From a checkpoint of a small segmentation model.
Model: encoder arch convnext, encoder norm layernorm, encoder patch size [8, 8], encoder layers 12, encoder width 160, decoder norm groupnorm, decoder activation gelu.
Training: soap at rate 0.0023, 10300 steps, batches of 256, held-out accuracy 97%.
Data: trained on rosettes with rotational symmetry, 195000 training examples, 13.5 epochs.
Rows from block 4 of the encoder of a small segmentation model, named by matrix and row number. Rows with one number belong to one neuron. Each number is 128 + 24 x the weight over its row's rms, rounded and kept within 0 to 255. All counts start at 0. Numbers have three digits each.
Before each neuron's rows are labels from the 100 images, of 14848, where the neuron reaches its largest size: "peak on" is the class under the peak; "responds to" is what is common among them. Only what is clearly more common there than usual is listed. The data: rosettes with rotational symmetry.
# gate: MLP gate (encoder.blocks.4.mlp.gate.weight, 416x160), inputs 0-159
# fc1: MLP up (encoder.blocks.4.mlp.fc1.weight, 416x160), inputs 0-159
# fc2: MLP down (encoder.blocks.4.mlp.fc2.weight, 160x416, transposed), outputs 0-159

peak on: rosette
responds to: dark
gate.51:094108107138135150152154070146159118114104148101152097161107090111055131146118109101146108159131185105126083135133103141137124133132127146166096115124186081123132178156137134136128137138106145135138130121139154119162114102151153137093109158175108153125148123156179091139140146109078127105152118146116139095137112113115156151109130137142180138159151108148181087119117138148113142125120130092099147157143119113115140136172133115103144150171116122139126105133134134127104168120125155
fc1.51:136110183122112116151114196066123120109165150199075114157134125167138150102127136131147123100136109104138186116109139160117090106132158116147151146122102148156139080134104145138168096117162116135117133146119091153105132106099129120162106134087136131145080105103144133119109115145129121126173122080153130107131165138128153102159164128140137106127113138111080131145107125090101119130140114138177144097102130127134122153121137149147127119103126119116115144073095148125151129111107112
fc2.51:157193103139141115130149186098144150134115133145147103175124119168123093114108111099140099144146119180132145116130100176156107133114159137124145123112103096083109081088092146136146105109101126170102103116110138108119113095154133105119163127131102102125135134130118102107115161116122106119113122099114135132087143125165147112147126110097130093106172131149103114110107109138119126157179118120096144105161143126136127152110189095172119099129153137164092122073158103139118133134107129

peak on: backdrop
responds to: pastel
gate.46:147171124152135145119122125157159135146144128100120129129132121122107108108125104137150114158128148171113159142147114122132140140157083090127127184161136111111149138155163149157143118172112150128171141113174149095117104150147118161101106160120147118172109135118130100088113131111165096154171087195128108159123099163122153124153150139169151135153097103085159128091160155111106106095143134088096133159132129134119126074134123143100131115129145125155172122104107142132116129121093174
fc1.46:146143110150128097142114142125119186151120150096138111155085121131120107099109122163128135145157120121125144149154136145165151112149123115136128168121153145119128145130179118162124127152088111150163134125175094054102143169183107128141102148117187172168118138108180120138111143137118084118137146140149134149123097138137157101129142116100130146112113137126135123096139137120128106167131151093122159150132139146121139119108126162104143128137135126120177102101131097078161086089075154
fc2.46:099119120114120160139129151106150107109127102130163110133150124123097102142117137091111140137107158083120135148144086135107123102131147106137146118133092139103124121161184130104163172153127120154147077169144110145145130137103111095164098173141087132123164154141079123157164157147158134133164128151164138162129118156135108147180139107116164126128137129087119133123167188156139163132109124168141134116135134144177162139144128131094086107121122106153133142127126162084096179129115127

peak on: rosette
responds to: warm
gate.102:131137121145161145096137104152131122174146133148173170126116122132145123103124132061147120153104155144132150147143054138164135120094179135129135157132146148120104123163119129139104144108120125140137150112108126144159090089162159155119117149168168131141148128134122134138136089075098172113097153126127115112132106139175152138058151081161104123136149100129159146121141131141095132090176122175114134114119132154140155112149124121146152133120140106150117120138139083146113137131080114
fc1.102:152118124131113114116177138140126142137141175127067085146079117109158118114169111119169152112110131144116157138141089152118133113112126157118139154158110155109154140165127150135072174120123123165124139131116139076126117106108183106175115123124139170163095131146149143129127138137162184142175130097125138126097116112105157121139164133121127102156154140102139155169131135046115136123130145128103115127126139147121136122140090168142102077093133150140117134146098144129142128133129099
fc2.102:132096083131137114116143125126126127134105120162128136150125131155096073120106137164161115090124123123114103105154132161127098103113136120113103097139134110089119094129124144146082144092085140125130092178150141126120125103100061123133117156154114114131128192119140116101089155121125104146104129143113145189140081097135124128119080137129081107106086125110091151129095107140115108118131120096138129141109126147176175158134142147114145148128118101100180121113124081143125140106078119

peak on: backdrop
responds to: vivid
gate.176:126146113136110115130162093136107134156144118084164149142141121111107105101109139157113135101150169119135146139120065087159162121093114074110098138149137143073127140093147102080121149135149131159142104083120125144114123146162111129137138101104107118114086114078119129101120124121097094102156135135090122129114127166163106146111126120093135130081115141120121109111181119152123129104182153107120131113058149104158105151124129139118162108128089142108158122161157133153101139147109114
fc1.176:093120136131109130110145145140124146125107161146142168118206121142153159135168114122124097176104102118090111157093135136090133105110145188140134133159077128146135142145174132140137115099117118128128138144136123126111102130104128149173084113140132079124139146130129160130085105126119147113151148137126134110107099104112161122141093125132181138131082151155132111129079113105139085160184105116136130140128121146065122117126128145150140122143106134150143125119085126069158096094119144
fc2.176:141099096128104152118084124150114130129160119135100091132146127135160147108149147140147114112089124150104150132155093146117150128125122145135134147099146144088129100136151168128134077126134143129144132124124064142131138075153176120101100133163108151107096115131153097094122181121174118128135116120131103153086098118091129093074122099116119136109142137136142098076083128149129070170123146135125097148107099142151098097097159172140132105129141136141122124145158099077106120138143109

peak on: rosette
responds to: earthy
gate.174:166127144158137123123080147154124158116129110154122119129120134124132117105131122163111135118074135072137113129121127094145084152111126124073116081127118151150131118096089097125143142101101125177153114104145094092152071168120154135096103111129127094148107162146097134104110186068130122126123139109137134155136153112137109148133187124129129107146147111148167180125154102098127154122143162117172150098108124156129131129118112132129152109120080103098116153144147130131131178144117108
fc1.174:088149125128128110121136149107166098095137129125132139131135162124078135105113103126170175149168116156112155142172159141164106150101120110145165130164087125121106131136125173135108115133103133124125118137129142133097174098112135105101078152108111155098117158114123103168163109179130160115129107176098152106147105131115113150130108147181099124094139104118138115155077135137149098122169167115124146127081104113102145135117154125127112095128147138164112095088093128166149114142154125
fc2.174:162175118079152188116131100142117134104157148110122149103113219152153154095132106131153109112135134103137126140124159122123133136101141115128121124129151123123118109117134133104129124164149118166105167117112115105090114124121101137110147078125089163105113153036111121148139141106089145132109160082126106122140116140127135121171115136099131146140131127121154115135161128183098115168131096123131152132115116137143097128149104143087131168115123143127125098130117104083109115088105159

peak on: rosette
responds to: earthy
gate.50:098128141120152104129171135136158148124153123132143100137137127125140183130126128116159134114111168087118124138126149134083157148130074113099171075124185130141127167126153109114113098086121153095142125130095103136154127095080154150132136123134134134136095112147136133126171151134102164111123083137103093102112100134139159141062121162134193111150136113137105105093122125116137140118132125128110127164100160155112142105120134132105102082130152097153158099153107121089127097116121083
fc1.50:114144170129132107153092117107130082161192099147148139154131141104093105129117126129141136136099118092148137115129144135151131138144073113127121149172124088127084126136120111136166158165160160120142186124136125155143144088129141086128132105114144118148138142145190182123115115143132145108139130159127117128168118139093116125154138113165118150163106159130160115119100082123139123157118211167146100136106141104128121122132128141189117101138129145150124125161150131121120159114104159
fc2.50:121130138125133148137116128134126099124124129125146115080136078113145133108171152082125118141135121133130164105125136125166060072119105138127100127093111138111135109158179140166101085116085155129135118156144097159170163132147169088099096172114158148120132095139129137149094072120144125118160138101147103091118125112169118135180149123138081157125160108101147096126149143124139155133126105125129125130073114142122112114147147116134184170117101116107121150133136120140160123126100116

peak on: backdrop
responds to: cool
gate.276:125157133145162130141151156125145126130146163142149131150132143138058115153126123108089136159162164173140089102124097115081141120128150142137091120182117112129161129139160153102129141137152122168115141153147094188110161149137106173120143148098176122131141155104145134133184123144152155115103143122129119136156141177134082135174139139123123138131131102134107120135148159132139110135103106139085097143083156127115160099126113147168109161118130136106087106152123125107117112147185149
fc1.276:126146128159139174123167119164135113121103147117138134112151084163095136123172113093100163158133154120106138127097117094104119129149133143131111160165123126184103113118159128133150172126131096121112171163084129133158158118088094125133162088166122123107115123139135147144150140126105148093129154147142165097121144164157112168135132126071116153126154078143158150062104157152116140138069142111142138133155108160138090120132133146141090122151095146141141149134094120125113130119141124
fc2.276:170123134103096119090142062110157141118121095102111157145157192149106164114161119106127104121167116153120147088147137126134130117113081101122120145097132107101114125110088132127107132148112090114158110145121113115111138101136146111073084126137125163081123099127133118110076180146163153102143114101108126121161126147153133122157094151129115152090116139114155121084120124119137132121137082165108113122110086090132132111115101146125130126080136115101151122157110082090125153136116120

peak on: rosette
responds to: pastel
gate.268:142128142131146122128167137140112123124147139123103133164152122117132152133139119097154079180133161123157167128118099138168147123111106136108108120139100092136150130118166111144140059104122103099158079169093125125147133167169127147170137116157118109127133115132094121147157125088183095139094092123087100123092119145131136099150141121125132133092106127137121117115138101124080127101113143069155128138127125136107139135120103168133178145115116159122099135112126080152075076113107131
fc1.268:122164083096135139137101149179110091120152117132128143135134101124185162104131162164128152133169113158095172143142109128164136134135139113148115165137087128153148105116151138117160145091144126094107102108152139139150147175138146133147153106094148123133105105153118160173123139082075120139132145087113123123150111097147090116148108116145151115190086152108123152140127077110102105095094115114132137129150130179116130152109155140160123132157138100143109150156110116115090140119154132
fc2.268:129128134194131142129112174111140125116106153150096123147110103133088094104098130127110071138069137139104126113140101150110146147115147145126107112143136125114138141093125184155138108117132180088153161164145171124096134126123115140125116161115140119087133117150102120148133113169099119129130168125142081101131100110135134149119135104091182142134153096156123144168145124145127144154185119146122145128123066083104097150082096142108127103111124150122132139141138119132133081108117163

peak on: rosette
responds to: vivid
gate.6:103141104127119156166123142110155066137109131109128111127124095136138136101118141133120129095195142135125157126099156141124106122141107146146140175141076134147138075160097118138113148129124100126134147119131151098127102146121147137207142142180072152113134116154122125117131143136105128137157143064173151147145151106176145145178137127134162118142130129149160139128123114157105146075121186112112124130137157154128123127127108093162138158146107098130131128162147113106156116148118166
fc1.6:143128139124105089113109130135108152118169137158115114085105121123107147146113094132131091133090142101123115126150138134159129121150119135147101142108178124142137177120145166129146120152137140133127108127118136144135188086143091117052128139128144092140117133128097138123110096119124101095173112147086136088118123164085108145108170145118111150091149138129093114137131138077144114167129077103171117141103129131097159148170125154117102120120083130112132109087128131158096134080134083
fc2.6:120155126096131129130137151147131131111160155177122155109147121179114119114111172102114119185206134124144145096128147163119104143137122130078127163076125116122128113151159143162094080128111099144143127115096125117123119137089176106134125161162125111138109141127107142134129158098091119122074156135149136158136127106073156116132148123180161151118124159151137154134129144143124127096088134104140104140141116129110123137110170098114066127138122124107100174129151115141167137129152120

peak on: backdrop
responds to: cool
gate.96:160138149129124113132110115106134102156097116155153117082166103120096169112117152140120116140147121086139156115158103162185105087103156097107131072129134091101147122120133161102128129118113149110145103085157124087113170139181134129132140167110126107105156085117128107115116095127104101155152146085137116098108130120110123131124125113120153148081143057117143153120178147135101128145153123127123074160147137084122118123163158145146151116097139135107136111150137166120127132123159131
fc1.96:124134105143129120138177125145113112109135129107177155164122119105139098152146122099096137139119109151132098176146152104151169174144134148125149135097181164141123146137130124113115102080122096143153132127120129133109065146075126152146129120146163127165152175161127150159120119124157165128182129140085130135118144087141118122133102079134133123127133191126107108133085116103110126161084116117110177104091127148113139082120092127128123116157123112136105101116125106160086131130114133
fc2.96:154113134160096137116169138133143153156096170138107107102136103123090084129145127098179125129117159130148094147117128165158123127128107122126153124096099115192093114134126115126094091109120162098159146086144078124113126136137115165142096151119094149134107098130121132089064118133155109117100061117134144105146148143158121136151133139127185139100123140124141140118158162140125088148087145151150132107123154142110101106110130162133130132101129086125134146109095124142130144140067144

peak on: backdrop
responds to: vivid
gate.211:111118090122079113153134107166079118112140124102149125165133179094129122133122089142164138156115120165120100106121137161126107160128174149158105137121084078124135129156137178124116138090117092132121114156120117164115142133142134105162100132151166116131106126101144128116084183136119131135147116139097127113170104096160169072138120138143130155142122133090095121174122156130131121101137128134152137159120174105092106167117095099129141135111135132124177136149069143105128115117140119
fc1.211:098146124157120136122139149083158137137140108166165115098162116168132087117171135147126144095096093166141116124120138145116107115152067104129131089128120139124151103128125141106158121144125144144123145132186164158137110150142142113109141114117093164100133180167185094155119108088113122121137126140167108141112106146118117146120164116071102096137158129104123109148128132102081145061145176130085125098139132131170125110131170101133144117117139119137112117161126142133129164125123154
fc2.211:116101125098156133103121181124110114118139128105118162175157187082167123108107117107149139132114119067174092096166115094106107121159144151148148139153143128131134108153155150130112169114137126158109141146104174153162125095125115129142153139143146118092135140104106134154132149138132171106141096064125161115136148104129128127175123145132140118138118129116127163147112121168116135137189154133129125138100159129098117143133104091090111153126124132125179124116136151134109061099115144

peak on: backdrop
responds to: dark
gate.105:140133149098090127131112119134095131146097120108134134136098174127123156165139106087118117156149155193163117104098091105122146122168129133108152137132148165131101113148171116128134104157103128098102190169089122115163111139096160136133137128150105125133144177113089170113132173094156117127142110152107091136149155140100100121139140106131144106133096123172154138123128121108135191169136128140150085145103146091150148133157117122122145138140147174080132142144151112137152132157117130
fc1.105:109144108138073128113181101129126119116150163166144143108132132133157129184177118095120132150114102177129137127139091112124121083130121152102088137128122131154147137138150131071135146084146099145124137141120142134148158141124120131153142134166137101162099106069129129086092093120164109086124110107095124146142119152136098154085138131119136097134146113108147108127117063119138087135130108161155098129152107120131135141144165111095143117134116124108118175140110085069107099104121121
fc2.105:176100136142128130102151146137077113168130132121138116138109144150141085134134144133120125054119138147151146152104113178103101114167084159121145116120199079157159139120090142131101154174159127154123146107109133140126112117153136110114129178135129086162141099129142132127131174117123139179147132125129116148147145145093118101129108151134156094128103136125088141106107122103156114104121121126134155145118122167107149116113152158154096115119080161088159149108132094106112115117172136

peak on: backdrop
responds to: cool; grey
gate.47:134063114130160096116110169160168198116150139150153121144106130135118177163106103148180133135141116120092128157091118111181130093152147127114121115141115104145156159114139150120179114114119111083130140142149107158152132127118131138146064141155145150136142143098144148119116129121122126138136128117162114117140164105120146171129120114178142139108125115116139134165133181141162144154129154161132134118142157112183140137141096112153092104155148112139125117124108113129116086139088177
fc1.47:112150116125135137126101161123081065117149089116138157091150122112096096158094160084126134077127156169142141145128089131122098095158091136147141145109126171119122105156125137134094122145150085162105135104118116078119098163126138066096145134140131100075120099132137104123149147136121145109176110123101140149112124139145090153125131116109078133171114134100151125095107113152113137112119165112126147121115126126116126108128174120121181137104112125167115132184127105123138149147137127
fc2.47:082089123139125117098184119120126146151111097116159100136151171050128148089131073138124124141146134149122110153125107154142112157137138120157095151120155120114103155081126124145160132123129144115162090101102119114114101153120174151145161106091141129134145096115116104129132143110135175164123106153146108113130125097106105093107118162163115115123118126153140074162123130125124104110111120151134094138119126084131147118165103123096132099107073124108113096129100162086109152110167134

peak on: rosette
responds to: dark
gate.316:116098139123133104112112154123142120159132146114159151114101119143143122102127149110162135083166134124139060131135173127109133135136090088164161132155127135118145130125154126083077103142153124136141081104125103137107082104146137102141089120120160124078142122131142142111128101142136129135111132119147139147091112120158117173135118106091128098146103178144087139139074155171109123156127130152105121068164114106155122134110162149154078113106145150132119131112156139152064146114152135
fc1.316:131079136158133129110139100106075140108135072174101111113161128099123107140131135111098110116105138143133137147100109139179127155163200145085140141140120111129104099120122141126155163151154115074114102143126113129151105107153105118133131108102063109126097103138127158124114167142113132125109141092101139136132111109077156109137145141145113124149112146138169127176135131122176156093091116103147131140134118153128146149117142137073181101125145125145138132134139117097157114179119153
fc2.316:124124163147106106093116110121124117098116095121122114111127092081158145110139148113113162083094195114104102126149105137162130122118112122139119113147147141176113104123098148159122171117138128117112128107095110146131131116098123175098135137105125088108121166145130136118154125104116175135125138067223101110140087129107163167153165140132103123146124151136115138147126115164100114146119138121129093101129095148152082101154126116103142102106170116136147117118151149115128134170151106

peak on: backdrop
responds to: dark
gate.43:140093130086139109142140118119116107139150145132171127130123114122106128150115116109101150150094104127114090121089133128182135137135112126151144143126113133139152140165131130095106108027135150114110126148113156161115144171119122118153147177133140146133131129124095162123095116196141139147113128114115133146093117089109149121077114111172141094116162130129129101134121143106121147159164121140130092158144183155185096125200127135118110145134139094120116136148128089141103118131151130
fc1.43:123147109146137097131106139145115101160131132137143126147113142132135100126132139149111150165099137129104120116146140165156159153121141074122077115105123133093148132130147121130112080068088125103144158113182139136117093124125097134162125158141140129110152124106147139144120164111146166137102070099116137132097114077098131151151100115143139186106141125137166092157118121165150148104176138115134119109117072115184155115175129185087098118133128105130118106136124125112143129111093133
fc2.43:110162124118125110104132138129137155093135154104184088140091143119129110143147145107137126131127150158128140147119124117126114141103147143132177154127117158132084095135170183112122078129134150114079139082166101089139106123160123120107151131161146151118076102134134140111131109126088154091138135077146111133157098084104117145110103151122122153131149122128068143113115122146132128166156149102138132078138130150121111158091130120146139167182104073133152153154099111146102121145142142

peak on: rosette
responds to: pastel
gate.13:126156154099106139088091195142130077108135156123157097140177149122124135124162097125146141139135129143131183132139137144151105177128126136139168118156130110143180145158121099124124137115148132132130112120130128118181151144124118161156142169130122131109132071122118152127099120132121157061107095160108160097121191146102105143133152099152123138113144134118113136139122106165110144096122138111168103097129089135103142090123133142097115127128150125129128145128179137163074142136137089
fc1.13:134110141083142104147131104134158137090095090134118092139090108093115148142130155111128119095104094131140099143179110181110115122152125127141118117143124139159142112150134168107096131153141126143109158099117144142114131109150098103109117140112116104136111107103130104113132130165111119193166119168133161178112133091081149137170112134161147088135117161155181141150103148142129113070138146162092158136130141136132156135110108125169118153095106152109147156107117115087145136171138151
fc2.13:139151128147128166125126123144135153132148166160133135125123162142156117173113132186160108121200167127096095102127106120122117100134124138129108145130119075141122108179089121110107144180135105134084109114144164107140137128130095106136109095163157099163105104147140129136173116116130100120096083138125127138138175140117141122111125113127099117130139111144142101148073134093118130149108128179131079114119123117157138122149137100119116160138086148201134135135153120162092101127145134

peak on: backdrop
responds to: grey
gate.161:099133117113132137110177117105151154147149171097137113128132141112100171132155156101147140106158129116104072141125127128141152139109130071114109103105139129120117115141146152127075143138128100081129088179092088149123145127149110083130114171119130141172149168114089094109123137133139159148163111135163138125140113137139136101090127129180114156131134143119147100168172112138099187157112141110115110143169146134140131108098100122123140095093117148134161095110173140132124153135103152
fc1.161:127100133126144112114163092132102121151161145148137100139133129070127135147172145114166110138116092139126116140134093123110145091105156145138104123114136159135094107121108177095090161131142142117147104146155140103099160183128089139149115121092154151157134173124111119090161120125126192138139103118123140150115118130143079114091187124177147134101132142116136142153102114173138159113109142103169110154155112131103181120107129134111122097123094129127127095111145152142122136088155166
fc2.161:132152143142143105105143166111107147085092136133125102102091122172106093137144112160150123080127097108146107097135108099128094154140106104124167111140155112112093154127129132106126145124157100186132117143127137158152159114167165180103105096130116105150074124143101099095119105136110130173126097104136097071098148142100132156153112126132145109128110097157076145109133144119128134126139154120156133133097147118114128126110130089170156093144140137101136171098091127132092124115166114

peak on: backdrop
responds to: cool
gate.171:107170129158129102134143146157138124102102175117161115167114153112091124085114145146132171083129183133096131150158111121141153081157121125168123097100114115118142152150110171137141105135173133104132120119124113090143139118138153115143089125133131136167093103112124096164171174124124126120148128128116106142123143134128148142142134137141120125141109120144160100147167148132071138160097188126100142107129148098120114137090119178122171146130130094140113114114153116094086143099093177
fc1.171:125124153127126131148123135152151091126155148102125132092144148144156151104106126153095100152154155144152144115125146148123072143177125150125189167097138091143122125112105148137158127152135118143155181111134139144141130109143136120117135103144138172137115111106164140149119143147158182131099113128132126153134178149097169155140145150136161086109094076145136140132140172123144172151132152136113156148130144114084108081095154086164121153129135117155123106175133139097173119133087120
fc2.171:139143069139074149133139162114174170163113146107115097117144131097153135160128090115084099162137127128150147161166121139168172136150114078141097117101099142100117121121138136132134106134149115141104129116124103093107133115131124109113102142136109102155139092107088173102119140132139137153134106119133145130151109153158094134122109128142121145132099100136143109086065143145138147162152126146073108088138127142106074114142094106105101129156139108125118133173134121157145094133146185

peak on: rosette
responds to: grey
gate.113:161104168114145128129157094126137100125120145120174107109127158160101147155135114116147096149179133134144143113114142077149095057154131146147101111059163100111116154125105111160117101099137134134115153122182098155156115147140144155094149142155104120126134149107113172137111128138137148135091123165118140124160100180137115082117142148130124139121156156151115115088119139124141149135118145091169138165130139102094121106098128113106080145118120088121103083117149146118132126099121109
fc1.113:137144135152151109165119121131080178154092118137130126173104118132132102130099116147134108090141127158144115127102158163113170176188125123157102137174121146135172101135118127092117192188143126146111137133096123148095124091155124112113139137102091137126145165159150091140123134132111101132117109100097155134137118128138153156133107109115096130126116127152157145144106144136090126114117154147129125111160164127149148112147155156086170125131176172133157126143101147181150106129123162
fc2.113:145112101121146127134140131118152155135127147133138103126101131158121110124062205196160119102136112204169133136133108161101153146147139118148129153173127152125100125136114110128144125121076157127135102159098115124170146169137133131121093108135112098153109132121124141143161093168128076120105152159122109135161116110116104131123100142129168145157131119129157123131129125076095149157149116124119131129118170158154139136147166119121099094145141142114108170136113136093123080135104118